{"translate": 0.06, "conv_stem": true, "init": "torch_default", "beta2": 0.999, "final_lr_fraction": 0}
Rows from block 4 of a small image classifier, named by matrix and row number. Rows with one number belong to one neuron. Each number is 500 + 40 x the weight over its row's rms, rounded and kept within 0 to 999. All counts start at 0. Numbers have three digits each.
Before each neuron's rows are labels from the 100 images, of 14976, where the neuron reaches its largest size: "lies over" is the class under the peak; "patch colour" is the nearest of a few named colours to the mean colour under the peak. Only what is clearly more common there than usual is listed. The data: rendered landscapes of hills, water and sky.
# gate: MLP gate (model.blocks.4.mlp.gate.weight, 576x192), inputs 128-191
# fc1: MLP up (model.blocks.4.mlp.fc1.weight, 576x192), inputs 128-191
# fc2: MLP down (model.blocks.4.mlp.fc2.weight, 192x576, transposed), outputs 128-191

lies over: steep ground
patch colour: brown
gate.235:470498480486492489519495516527521456533470466506496480461475471499474521486470511546495426426500526455555536499480573559468483536485431530501486596520523536517485545545530521466540456525480487
fc1.235:445545461517558509453437552549506482519598449421565497517515542418512539533519529504481535546558549498507472530518490548474460469449449544506452571524482562452547453561500582510456547496480468
fc2.235:437517543482476537497517498395514470501491469508465450488482481448537561491500492515543471477570485456476590443459503549535475581516485549535448435510492487456523448524451486506503458527442523

lies over: gentle ground
patch colour: grey; pink
gate.507:501455568518566528536452493541433523438492536529449554524511501496548538483510487506475435496488488535524535539552532548526435472519481473422473544455490498558466538501479424552529431565562486
fc1.507:455441543463524562426496528568462563530527460484535542482499483477537513383534521495549522541548416467432554539512540482568433486455538545575516458505469403497465451463534509533518548553474543
fc2.507:442464459526524457528486460434487486456550542495504580459427451522488483440505488505477469441509537461467459435474542524541526492479580501566473488494474552436477495449498569523465543496501524

lies over: steep ground
patch colour: brown
gate.187:486445471475462581548545483449523523538492485414526479451483471486497495509473536516485553473547515461547505484546518496468560468538458488468526442524496478464466564601560461511571517558478491
fc1.187:449585460465491531491445507443449477494443531540525521488466421484475428550489552561436536489488578488500442524502522550556466560489494485464501508449488515517462517466523567454553514553516476
fc2.187:458491535495517530489435462448568525467483567485502531545512516505528528591508564504513516502476455532484535483450553488501565515474498577499498511512520465506485546452466536524542497424467447

lies over: gentle ground
patch colour: brown
gate.178:435436566495488491525442489533578448494503513485519519495527474472519554472501432468410500452559488473545535518511543471519562474527533443482490586512548579544531478498474581571540435522475508
fc1.178:526516549464481549485495441477558540413535472449541488578483534534488468491470491443512442526551539497565524478442448517485524513432571463473530470513559471515480547459432496546485487544562475
fc2.178:500492450506460470469465533529435488476522540479459494420532436503367462566495475537522529539504562503469475564425533555459541412522497573485444482511418523410535443553532465513501537488503462

lies over: snow
patch colour: white
gate.102:458504460485554503455474438485450560580496463536517482529515452572454514468531465520482551504463435466542490451550523537491512514543464547486498523572462548535459451543487462483497542477480515
fc1.102:551512529469463505569533490476462494488440481439468512446566523509508506467531512540479468473534575498469455551478542453553461479464545569575483474441483568550536442558486415476581506445554541
fc2.102:438500446385532547462435497518430484496458524458518537510451470475513509484494561530472533511533519430465505376511533513501536527482488527478522519509473464486516443434518487535507458496533453

lies over: sky
patch colour: brown
gate.95:449453533548474484550486472483512464466542452504508583501509499440447491453468517558469465450443529538529477519492485482500519481529499469510540566459543494445523492491552436476448496456524472
fc1.95:485539480551560436544453581504457495575590541499484584436523513477493457528462488528483549466538528461464458490459522491534523526519472531537407443494527574455494476545431563500512496442487450
fc2.95:585480528495486479507464501455428460479480460455499490508465456504551502405517567566519502480520459484470513460487547478487501506606530563545502543555564496466570522437507474521520489494500435

lies over: gentle ground
patch colour: brown
gate.499:450472519467477593497524512503566465511459484457467542484508485494533536565488494432500567510522533485484556496445530518550456559513427462508491467488469498446527574445474485491417455491476538
fc1.499:451483421531537507513523543546473487459473496457475501475492550487438510503462518564432504457472489437527500448474485460460428495551545570485444539494475521531493527523423423555509453530501474
fc2.499:534492461599465459529486527495481486543490517563499507496547501494551515545493464486470512447455456514489489512547441511431439510517460482485455519550458514596517437553535452529498494541437573

lies over: sky
patch colour: pink; white
gate.25:523533487544516483549512525471462455510465557503445518472524458425512516501531531537450578527541418501460526500493511538539525549502484505469468541404503511518474421489490530509496476573550500
fc1.25:524433460494493447520566492534492501549493439512538433497490542462522564477484522530493454452507480560461479485469491377511497458485527484449565535564563512452540466548548516545487513469467487
fc2.25:514530502521579492537543516482496469456435571493473457576496501512472498478514526575521554558492444544555453481491443489536490473458520521534567548442454491535566522438518507572554583490487500

lies over: sky
patch colour: pink
gate.312:537472465504566478540510522537482564469518470555532575461470420459465529483469536527520480458509503540538481494537503507422558507441417522507489611472535451529504512475534558490530452470468426
fc1.312:556496509505443561488534486497524520509459471451510493508425477538545515484452479550522414433525518521532509447505565466458551525540545519485574541555517423511486536471475455478537459467566535
fc2.312:506502491554566537539495486553525522520430487540495596530553482564499477535518533502519503428469507489573514561518537500457523518413485485501525557466524528549504477474570496524499555513461424

lies over: sky
patch colour: grey; pink
gate.380:446562459452536575538500512559501545556513477466531531448553505473535465479483551471426457516496531511539479542503570426500489512429522480487557473539568509523464508455498514463506535516595449
fc1.380:444564478494552513455469494488531521548570497402479534497506490529537545551478544454460525440552550563487560547495504449515517590464501520555447528534555539487462494511517418544472459448507464
fc2.380:519505467482546481573475495539501437485528485497533522484450462518490553472464527518423503518459535526542451527514519507513590424423577448484516522545585539492472505473573509532484558516553444

lies over: sky
patch colour: white
gate.331:548470537520497536532528521447464527543456556535472514473550524442475426457541507481450491435534517417535468511550519517546504493510456524534497528523461531527448461434533525470514530535475488
fc1.331:516492525517508507523494494536493461554522460524473509521467496586470516535471511437401464411435509558567478469534468506477530488458480568470473535567563525514530470411552451466474542432507493
fc2.331:438480511478518538426527460456567539515465504515449557492556510469505488520504450475535453457551503409457527520474474536491452549533377541448550458485453485511488494569476486510454441627426468

lies over: gentle ground; steep ground
patch colour: brown
gate.520:524520487468536497490502436434485532496483538549439583546558500443561437485451458507548457504476488520468565501526560483519411478487474517491506467537582526532522497543442534520431468457440513
fc1.520:508490473523487469459493518562589571540470551538528567523521563510489547475415471446584485491483483489494557505477454436457438520452473531439438554509430521561444519472540454516455435521460487
fc2.520:539484487512549450502550550518452458496509465466513465450488468511476445471507522510537511490495495498515467446608513509514578490407495488481560506513505479485457554481567488491521524449518423

lies over: gentle ground
patch colour: brown
gate.389:529524461523492550517491440549523406513514463527458560536486547552517546516527519522504460528554426511604481506548563420548535424440463523537490570484487517469513543512532500595462505551484401
fc1.389:438540548522434536458455546480442512494447520514536462469562529454515513473460572577552479475523510465470514513454396493442511543451488483468506478459430496599473485482465461542524531574481466
fc2.389:473470575533482505392494408426532500510480498502391440498536499446508471510522464566545501527605480508514596482410531478457424523526415583495526507482441476516526513560416473468493470467468524

lies over: sky
patch colour: black
gate.197:508436498524512485456524445522550444512509468519495482563526415518441578432445484508530525431541524428563554597486519493464469467456526571537502505478487492458543420540509484476475517444420423
fc1.197:488431542545445519480540508567580501509563451551575447457481545503535473496440548514475462581467443527487472530550494518432545510451468556442574508453545556575560505537501519535544546527539459
fc2.197:423512489473574497502541426479548479522445559500486506514522535479547502540497457503524490493492496518516545475498462568521516491431388499520475500396457569527452543570549538489496488459522589

lies over: gentle ground
patch colour: black
gate.242:426458480476532615434518524537503462521484559518454520494519554443510513528512590472444464466523533538511466510498492569528498497419467479504525524450545467509441446555489471461435503469579480
fc1.242:521537509426504482456522537507471540528466435528472483480475456530540561501542531427567443432504441515511536534562537450467441504477463506470530486497460551462474454573455518470520411472472555
fc2.242:508487525507509440513528394486500537480474494493532459514465457456523503475528517618531536526548480494518570501479527500446511544470466509507518469520524434594478483461457529473505503498484499

lies over: gentle ground
patch colour: black
gate.128:502548578514478538462510589450462495481557459479481466497502423493520471550508512516545448506476488553508497494512570496420508447533493507515460490534513441450554427509558536506475475535488432
fc1.128:439542534536540477539538576543447503419494544477490508457542478555452538508535463463490449443491532558500551564581519520498487498503483516459498554439484445555501554481469554453520554519522455
fc2.128:434483453488523433501472597526458428496533536515521509467588465496442483470424470441484498496439527522547453490506484541528526504475478455560472452526500634561484545480490537565469508446526483

lies over: gentle ground
patch colour: brown
gate.244:519466460456450427473547454516485567488552545489530566531453454515469545430579518461528568499581476508560530531454509446471432447447471540456530552527518535600500511559426488448482475478515465
fc1.244:562485488534426515451531543464522460514554468431499519552536542447514433511516499539454538521424495547539421509491492510446529465494453514510506496490451448454511441482516515482522529516533473
fc2.244:518571525506542489469538481524486594497532549493538516512462455455584527484482579513478527521469415576486563559522419454580475549439529552583512536426523457511463508470438468492477539489523564

lies over: sky
patch colour: white
gate.473:553503535561517546446553519501505530457463484488524470451460533471459449462555511448430545393534495522468445562537546536475546504512521543538526493474538473549525473454487491442470489498485453
fc1.473:537497478491528429536453476571529490515564506433483459519456450468483515489466576526537475450483565501568477494420516531473483437533475559506490426496556449537433414532449426527549455460539517
fc2.473:510539517410509529543512492568508554504488498538494541550450505495550527612518547525501426503482521520488548499528425494474513499526444482474451509501512487511492497517522482507500414514474534

lies over: snow
patch colour: grey
gate.363:448496513544479457520413521515578566494510444535471507508489551468429547492478448500469557518467473544565534508587586524489435514536496520524524513546535514494543525512526473489510542544462520
fc1.363:525454468539546477446506464447480513531503573527515555480459439493553428499525559533559484461553547524486476472483481506540449486538474557538508469477542485481559491509463450464513462479569474
fc2.363:569529525495494480548582498550507414533476494521472417509486569505506492479485451567529570522506523486542458477522495473474463489482544469444487507481424458490471475498478582433512463437523534

lies over: snow
patch colour: black
gate.522:519521500541537522563486430533471447524559426443461471553462499539486475470566491555492465496562530409473540527448578501412495466563491540539459451445518478535525548526466461461511450527454522
fc1.522:466481539484493503551508546532456536499458536530515493561548545431551430458570580514530494501451449449515471548536478471476435564536436493469459509515447534461501522481461457508494438466553535
fc2.522:385500571493510470437551473489553463509485500492417446477552577528462473528458404456570457527500562496519518502428480533518497497476469510475479454452402514515531564530474580498484493420478580

lies over: snow
patch colour: grey; pink
gate.119:569436436546537577455424538538497561525533467455532482474430430523518457513481532478548427517492518467406490462492570542471479540501446553475521548536563531499489516507485481517504481500484530
fc1.119:495484541546491501530559509459554502496586546420480534537494484483530528537456491493440539566509494472512529466496472477538439488449480463477504467522453578541510472440482554539431480440477509
fc2.119:454524540461453480394569433463507482510466509494433450518572490480521478517557501549527498470518499493516566557511460497488444531491461612534487463467489471487513459570438493473476467537456538

lies over: snow
patch colour: white
gate.538:493516507511522477443446397528492525532503489551438507462553518534513482468491509453493478518464468415530514524502546602491566504492459513562552508529539502557509506479509513558488498593540492
fc1.538:425521527483415457444540522491534546467497432544434454460520500496498447495546463467436475480534460474485472474453509474534494482463574522487460534459464469449539457449531529540537543540480489
fc2.538:482485496563549566492491510553555495543508502555492587510566484559547460523454475501530502434457471510501497590587499547511461503444430534544464516513520492510501568479523458513467502515437424

lies over: gentle ground
patch colour: brown
gate.160:544555551524506532487542427463492480451493448533515531509532519522492492482451439512441449471445506553500444471460505487493502483463460448468491521504518468547516443535528543555468551459563522
fc1.160:477488541550504533437485522489548517481533444504450488498466493461515563464485447450501487472467565512553452455490420527468496517545445504494491491462503471556499466525484570430486499484553494
fc2.160:574458533534480470472551469469456523499501546511456423491543410469493563542502529519493441469494477553474467547449492483496424469569564459449470513522578520519527443516499513504532507484487525

lies over: gentle ground
patch colour: brown
gate.156:516487553462552470502516509453475524569558561487530591543535556520437568530478483477552458555501453437459524459570573476479417443483513498433495491489539539488552438458499445515531437462575460
fc1.156:492454508460461471521526489478486515492470470536564518511564484490541550446484522522538424434488577565469512580495442526517551516533562530519494520483518459471462530519511471476572532443567430
fc2.156:517474491478429475431483510481486481490534521438487489441464436500481463452503488590456459433543544510488555438501524499466533502443496547500588441515554495496462498567477487480478518508536551

lies over: snow; steep ground
patch colour: brown
gate.437:539561463563530529538450535483493474565521463563539558472518511507434480523521522466458528504485431507510529511470535530376500492524460560480486508479462412557470506545531496442494460545476443
fc1.437:453496487539486523511468510499439518439577511519491524574529508526439427563487453485555428442449564490554475562484433465477507527492499483515496412506458529515451493499456493452498473488509540
fc2.437:393498543525468522438447445488544536531503475471446507558587567515492543495499494402508481466533540506521473479494525486517458528534514535459527537521499435544506489478416488513541479575547496

lies over: gentle ground
patch colour: brown
gate.411:536510481457596478557545488455486472489468526463515493459447508569459539444450433444474504529558436489595496537582503509534507513472471566483476463481512454516587511434454454560437504507527484
fc1.411:533593480522506480475562511575495522463544508538535463515521488517445440413428510564471543446444520551548474556518450464459564557456586451554506497477520506477476511469531437493548489504559525
fc2.411:570506556514471508529523460430489523473483472541406486506497445482577519446471471577514475465587496426483529501448537490445435541495490484464531481541539441519478455559438490495486483559439525

lies over: gentle ground
patch colour: brown
gate.432:482550464492520615505511468424494535434531545532516571475477524548538478568454532398478431437510479464529509461474513451509455581515546499482460466470569473541448497413445489546465501486472522
fc1.432:476462527513485524520587534532502481477500552529441475458506457522550538497522448466527450469527505495524577438532546487560466487496424493548470510473477472469547476529463520416445484498519486
fc2.432:372477486398488522531498501464598592504484539515453547585542568480581547491477515481556442488479490489489505424512506495481476534517409474476521517540525491509508517490472511528562435590464499

lies over: sky
patch colour: grey
gate.551:512538549501484501498470488536468477443555495462538607521461536532486523526542563432455536546465551533490574540497517485476535511465443539528457502501530459469512483430509443505488534538463489
fc1.551:514449474458505499470461573513536527508465537511518534510465440567529516584455454450549463486438484552545448506533523526474485481494494432447445485508489576427444574541557470482443570542494448
fc2.551:554504467501571479618461507478469470459493452524533480518473497502542542444462572535447498467423523539515499524547508513526560484439584417518518513527573516540507522472571499537490589477529471

lies over: snow
patch colour: brown
gate.546:441429461516493508545536422448515502517485474507467529458492438519479536423459503550432507458512458538580542544518584507475549556502548540454506519486456465556512466515429560506444508501548512
fc1.546:559498550538464420404564480499493466465546478484462458504536542459444443488498515571456481472532531470484508498493468565424504517538524538511494510465467492468515493506501563451450551502477527
fc2.546:454551467503622522523492560537520520484444529531509496529510508498576440526469528491495542547451497508513510555538492546514497485395477494520469494476451541472479581486538542521566571503497513

lies over: snow
patch colour: grey
gate.253:498477447514491497438502510496481459565491549445574579503468521496503502472527500467469552437437489489466558471522555570553446502473467436560502565532501583582512408444497535544456572498506478
fc1.253:451447513477479446539507506522496411448449519557457417468540507574527539514502517443526482569503458548580478548545533452558552462460533540496493470444545519527530449502449488467467521536592495
fc2.253:504562471517523565486468529498429534537494497486535550572576560487478509560550563481514516460459527458519507500499508492477501497521460551524526523565573503571492443451504455549535474509449414

lies over: snow
patch colour: grey
gate.125:538539561572499488483493529520525527505461523509526479512424532489500487491542574461447544418436469544508523562576540525475502492456550494479471540440518519483467501529486559456436477517506463
fc1.125:454543556517543579481524508415421468474557529499429453521493424538541450510538509527502506514531536508516471456475480547549477453467557504508537555506536494535550477495584573492462503514519528
fc2.125:490464506420420442472551493492467436472565412478515518436481579475460507470459468512530511475465503481522556541518444421490493520588536460486499486546509530530444514465471491491473466427543543

lies over: steep ground
patch colour: grey
gate.97:517555468468557505441471524447533468558522526498500510493472532475540470457557548568487460491501535455442498506569495476507529519496452573491485521558545406436501502506531472537485490467531467
fc1.97:490538439443455518478434544547470481556558509535426448517540583483470499534562489500506531476480490551525527414490470467577511504472447522544581493489531468464555429519542454459535468519500512
fc2.97:585541521554462443520510427532439538449489508498550471547485482509506473527545499567460520500440467507510435455472482421518506410523506525533479491479474436523541471421469538496454480482462539

lies over: snow
patch colour: brown
gate.93:511524524533552568425502504443472467483512500507462495434513453540517439469529442540497474522511453496489511518507523554470436483548512487477537542472541415568485529475495544496539471467515534
fc1.93:525476441491479543562424565561513567502475514572457547512430532494455481465480515531481446613472483466510516549502521511514516496511526486468492486507419492486465469461539530442479572535484541
fc2.93:611517503490482479519530486540495501512502547594511534501445481442557498505560513627532541472471459487429535519554498499443499478450432523535495468495519514471518432513564545485464512499466515

lies over: steep ground
patch colour: brown
gate.118:548440495581484542483541448394476417488511533541517467455538539490466506479507514509545495441521567530526473509539545582572536493458457461508460514499445446481539430508453506438560532458484521
fc1.118:550445549486468472408535447434493548449475514449487423512540553519478525431508530533559462479543550461506496439444513535564421458560567464466537434529455453511544457507434533492511493501517548
fc2.118:452463438462494487532492484535462538543568530517518538447515536465483576532492524464504513567487525500498501550495506503500515446521481419554477490475529536432523464503543561455461576490451553

lies over: snow
patch colour: white
gate.337:465585459484493520522528490536592487545472510519473460536484488465523501475530490491466507483492523487491512556504570495481494541459554537523544547454500439464412503522522505490564524538544534
fc1.337:434471541524524574480556525450484463542501487601458478559506523524500480569558520434499480526444424563527510510521422525516550472437457503497452542515448546459466512552475537441488535449472514
fc2.337:547449507528414430497515454492493425526552513469558440455515509513468536445407519468509456507514528486461479532514547535490491530600526458526542439597535515464515484514465449590520482526491494

lies over: snow
patch colour: brown
gate.412:548536534451497464437484479448484551547526470434582528476425547524501503536459489554467509478520535450553441559452538510433544576502543513416483451434526477465484532485461529467508562444545522
fc1.412:463473473425420482416564470553518447517530532445536518530543487516521473457441477534447458508476535437435535574496565495525485467524513515516466490538555430546451477547535490502447459480492536
fc2.412:534474443478573488617533491523557525492446553523446503473467459510525544492399502521524505513533461480501564446525533545509531488445499481493524553480481519448457519512539552493534542456441434

lies over: snow
patch colour: pink
gate.42:531445540550486486512554476473517476481472524480571550482465490452510572482536515552533477557537474524550529488540603480472500469485528568407442515466497476535526484476491524547459469490417440
fc1.42:438537449541460544422461558524465526553600552396553509481459471436535459551497479516537539439438526476499488506506529481417528472532480513483494472464440577496529555504549494555489529517454469
fc2.42:526505581465456518498552521514517539499444478535447412572519529479577504524521513510552481520523507494490520405454389415540510550519495470451488433484473425492510489549446464491554477469436526

lies over: sky
patch colour: orange
gate.131:520533536451464515463583445552487451492516550507484506494486500480492485446457567553482517474526462541533533524545443489517504482459556557514546526456568478514414519441530437484522472546540463
fc1.131:506510506481487488465442502510564444506512443477447453534570429503535516445511553436495442497522538471495529491519539532480504521504581497445522463535533512519526522481565527496547476508563522
fc2.131:542588436462459499568478492546571427511498458472480586515509559509518542485486443565455505484544516495539548491525510459508524480502483469490463451475503489463497461467527531408455469482417531

lies over: sky
patch colour: brown
gate.464:542524491464454549438431552459496481438565480546525601457433510521516443535524562548472542510480451501510511541588476549500450487492463568520566563530485424491515464511481469487560500580483441
fc1.464:494504454464516536514423499439548459449455495551475490518507496562537475458477453461510431556533544473502475449518565506454540561493429499459480569456529449511521488538540553468456505584535574
fc2.464:502521531525527477502554458456492463481507506515465464469505466446564490496531534529452544537538466533542521550478527577567447545457636479551498500413510440406518516475514535507478533444567469

lies over: gentle ground
patch colour: brown
gate.311:530494525553519545454534548508505508454493541544535511470451555527504555473535454517564566444521455470512498537585549563537453518481538477519502454475560538508522502511500529513472459495552548
fc1.311:466456511538554452561442454463547513499526568566525547544554463580471475502482501530487566496467495459454456491450512527442565441473544551453437449524500475561477490550463546551510465451539494
fc2.311:515503474458608554591501560572516439514462440490540463537455452498558565461474483437504468501523524486501452460477523518526535493421586493460531469504492533422452531493500483565528529483553448

lies over: snow; steep ground
patch colour: black
gate.112:511504571537540540502527561525431464451546484473530544457489475511433497533488543515474491504540534553439463501500459537495469437441497490473474527496484505555515415538532550513470449494447563
fc1.112:507458533573439444472500510549432513436569498533493525459502499515452464483543545570505478465425482456421469563531528537466468460482533547461515462492475512548483416529495504471536460538402481
fc2.112:422442499470538450480489516536507525441532543570470546405488393477478526541438454438506473521509553508481508542426527516488546536447514498480441514480513596531505479452464573555464530483522473

lies over: snow
patch colour: grey
gate.279:497561512510474514475501521566504492488563441468513473559496511496482520546456547489462545528516438564445588581542520549489474511500467492443568533452473510466416544442528474454508505506573529
fc1.279:496444515453540540455573461430442501523491440500550515554533459493473464525464425476537572457565511565478446566512436537546468504535481561455471531485432485474534453446467548475450509559527571
fc2.279:448512520523514510433465482543503507504474492523465520498498504523457514490474466485509432406560553475522491643557545528488499560527496558504513494502508506473491477496438485550509497513549453

lies over: snow
patch colour: white; pink
gate.415:470455499550533526469480448420493465516480474545491565429493506535494467504478488514525471500475518551512536554480577541466496512477519474483476520563556510513489484516528476540492507492554499
fc1.415:582477502520532535517479449464473500550488443516517475529535500468532496465548445526544480508481546537528500537501569472555457557477505478511491461455436566500546540486457430559531537517441532
fc2.415:373550495486485547486512520480479479516459548479436447506530507542401530481539560499499487510556552502485492366468515499481530508506566562464511505437491488461544465465477512504546565527526465

lies over: gentle ground
patch colour: yellow; pink
gate.574:467528497436508572553514572466422487522441484520511615500494460544475527485483476449553495468539514463569520520550471472510523495484485497468482505530500447470385622477563483428481505520522480
fc1.574:520504473548559454525460506503477534571535483581453546509518468514468506569500515511533559515520492423508536523409502502413569514439496484449459581519455515553458544528556585422511565504473490
fc2.574:467516475548504521424470536499448566428468555450485541586535440471435500501521499462556462509509523547508459504419467525524432509513447514506564509447454478551486482526462453568582512538496496

lies over: snow
patch colour: grey; cyan
gate.155:567452554429444553437497443527508458567549528467509544467530470453436458517453463555535512444475533537492465488565553498463456565473436505476549466486569529506482483492503491539566496487475526
fc1.155:506442523549488472549551436504446473468526457504470469548450484455450543473558472435494569549529520502533438532472444531501450545496461538466540501515502464539487565504560436447491496519458556
fc2.155:429508520547481495400439536517497579530461518488469468534508515456634469484505516528434520505555507518543520471548453547559515547451483552496451498442451439505442476482461432504517524508529519

lies over: gentle ground
patch colour: pink; orange
gate.201:554408527506593541500558430501554512474477482504556573463491478479490492515536486466552449527523476450565564523474502509531497509537457547444503542451539410583540509466521420555482526411484476
fc1.201:609420463476541518476521500508538545517494436508502465464460503478545527482558491540437501476472468560468511481520544434536418559510556469480568506438580427468462543509448504466437460539491527
fc2.201:502467479512485443505512489429505488522522524475575513418432473522475473507458477511438489479519540476489462413545582550471543483491537473504489504588573574527466556507522567532440478437541477

lies over: sky
patch colour: grey; cyan
gate.514:453462509518560510536458543492485520552443538452443530528468468542509495473478503514504488528463521524538525588508609545516534474445464469485550481476468472530527538529492488497497482543553468
fc1.514:477465411543555481524471460494491483477458479497447512483517440531474541504461523483466443591509517471476551503482602508494546508471515551512519522528563440485539551541560513572475550514464490
fc2.514:540499468466488507595534509518509478520465554523494443500499529521576533470488480491486480507437523544499442445530431468552544465473546433479501501546543503476456541532574469481530501504541489

lies over: gentle ground
patch colour: pink; orange
gate.7:424480480475506517437448402552452462467490498535545591516525520448443500498465482496551521537558474435509510493490531596506552550511376501495498548530512499547458526488531507489513502468547458
fc1.7:476534462521530479448533463474534455423462442510533435503508473527450489426487512584529495458520471486488537561447462553541526459478490523560505516485545444545510477520572459526579486464433439
fc2.7:420506497475540669536410461493529523507513596525485514522562510517480529554528517482574481497492448477474523501537449493516504537453447563437525562430511487520488481434503471483514476544523483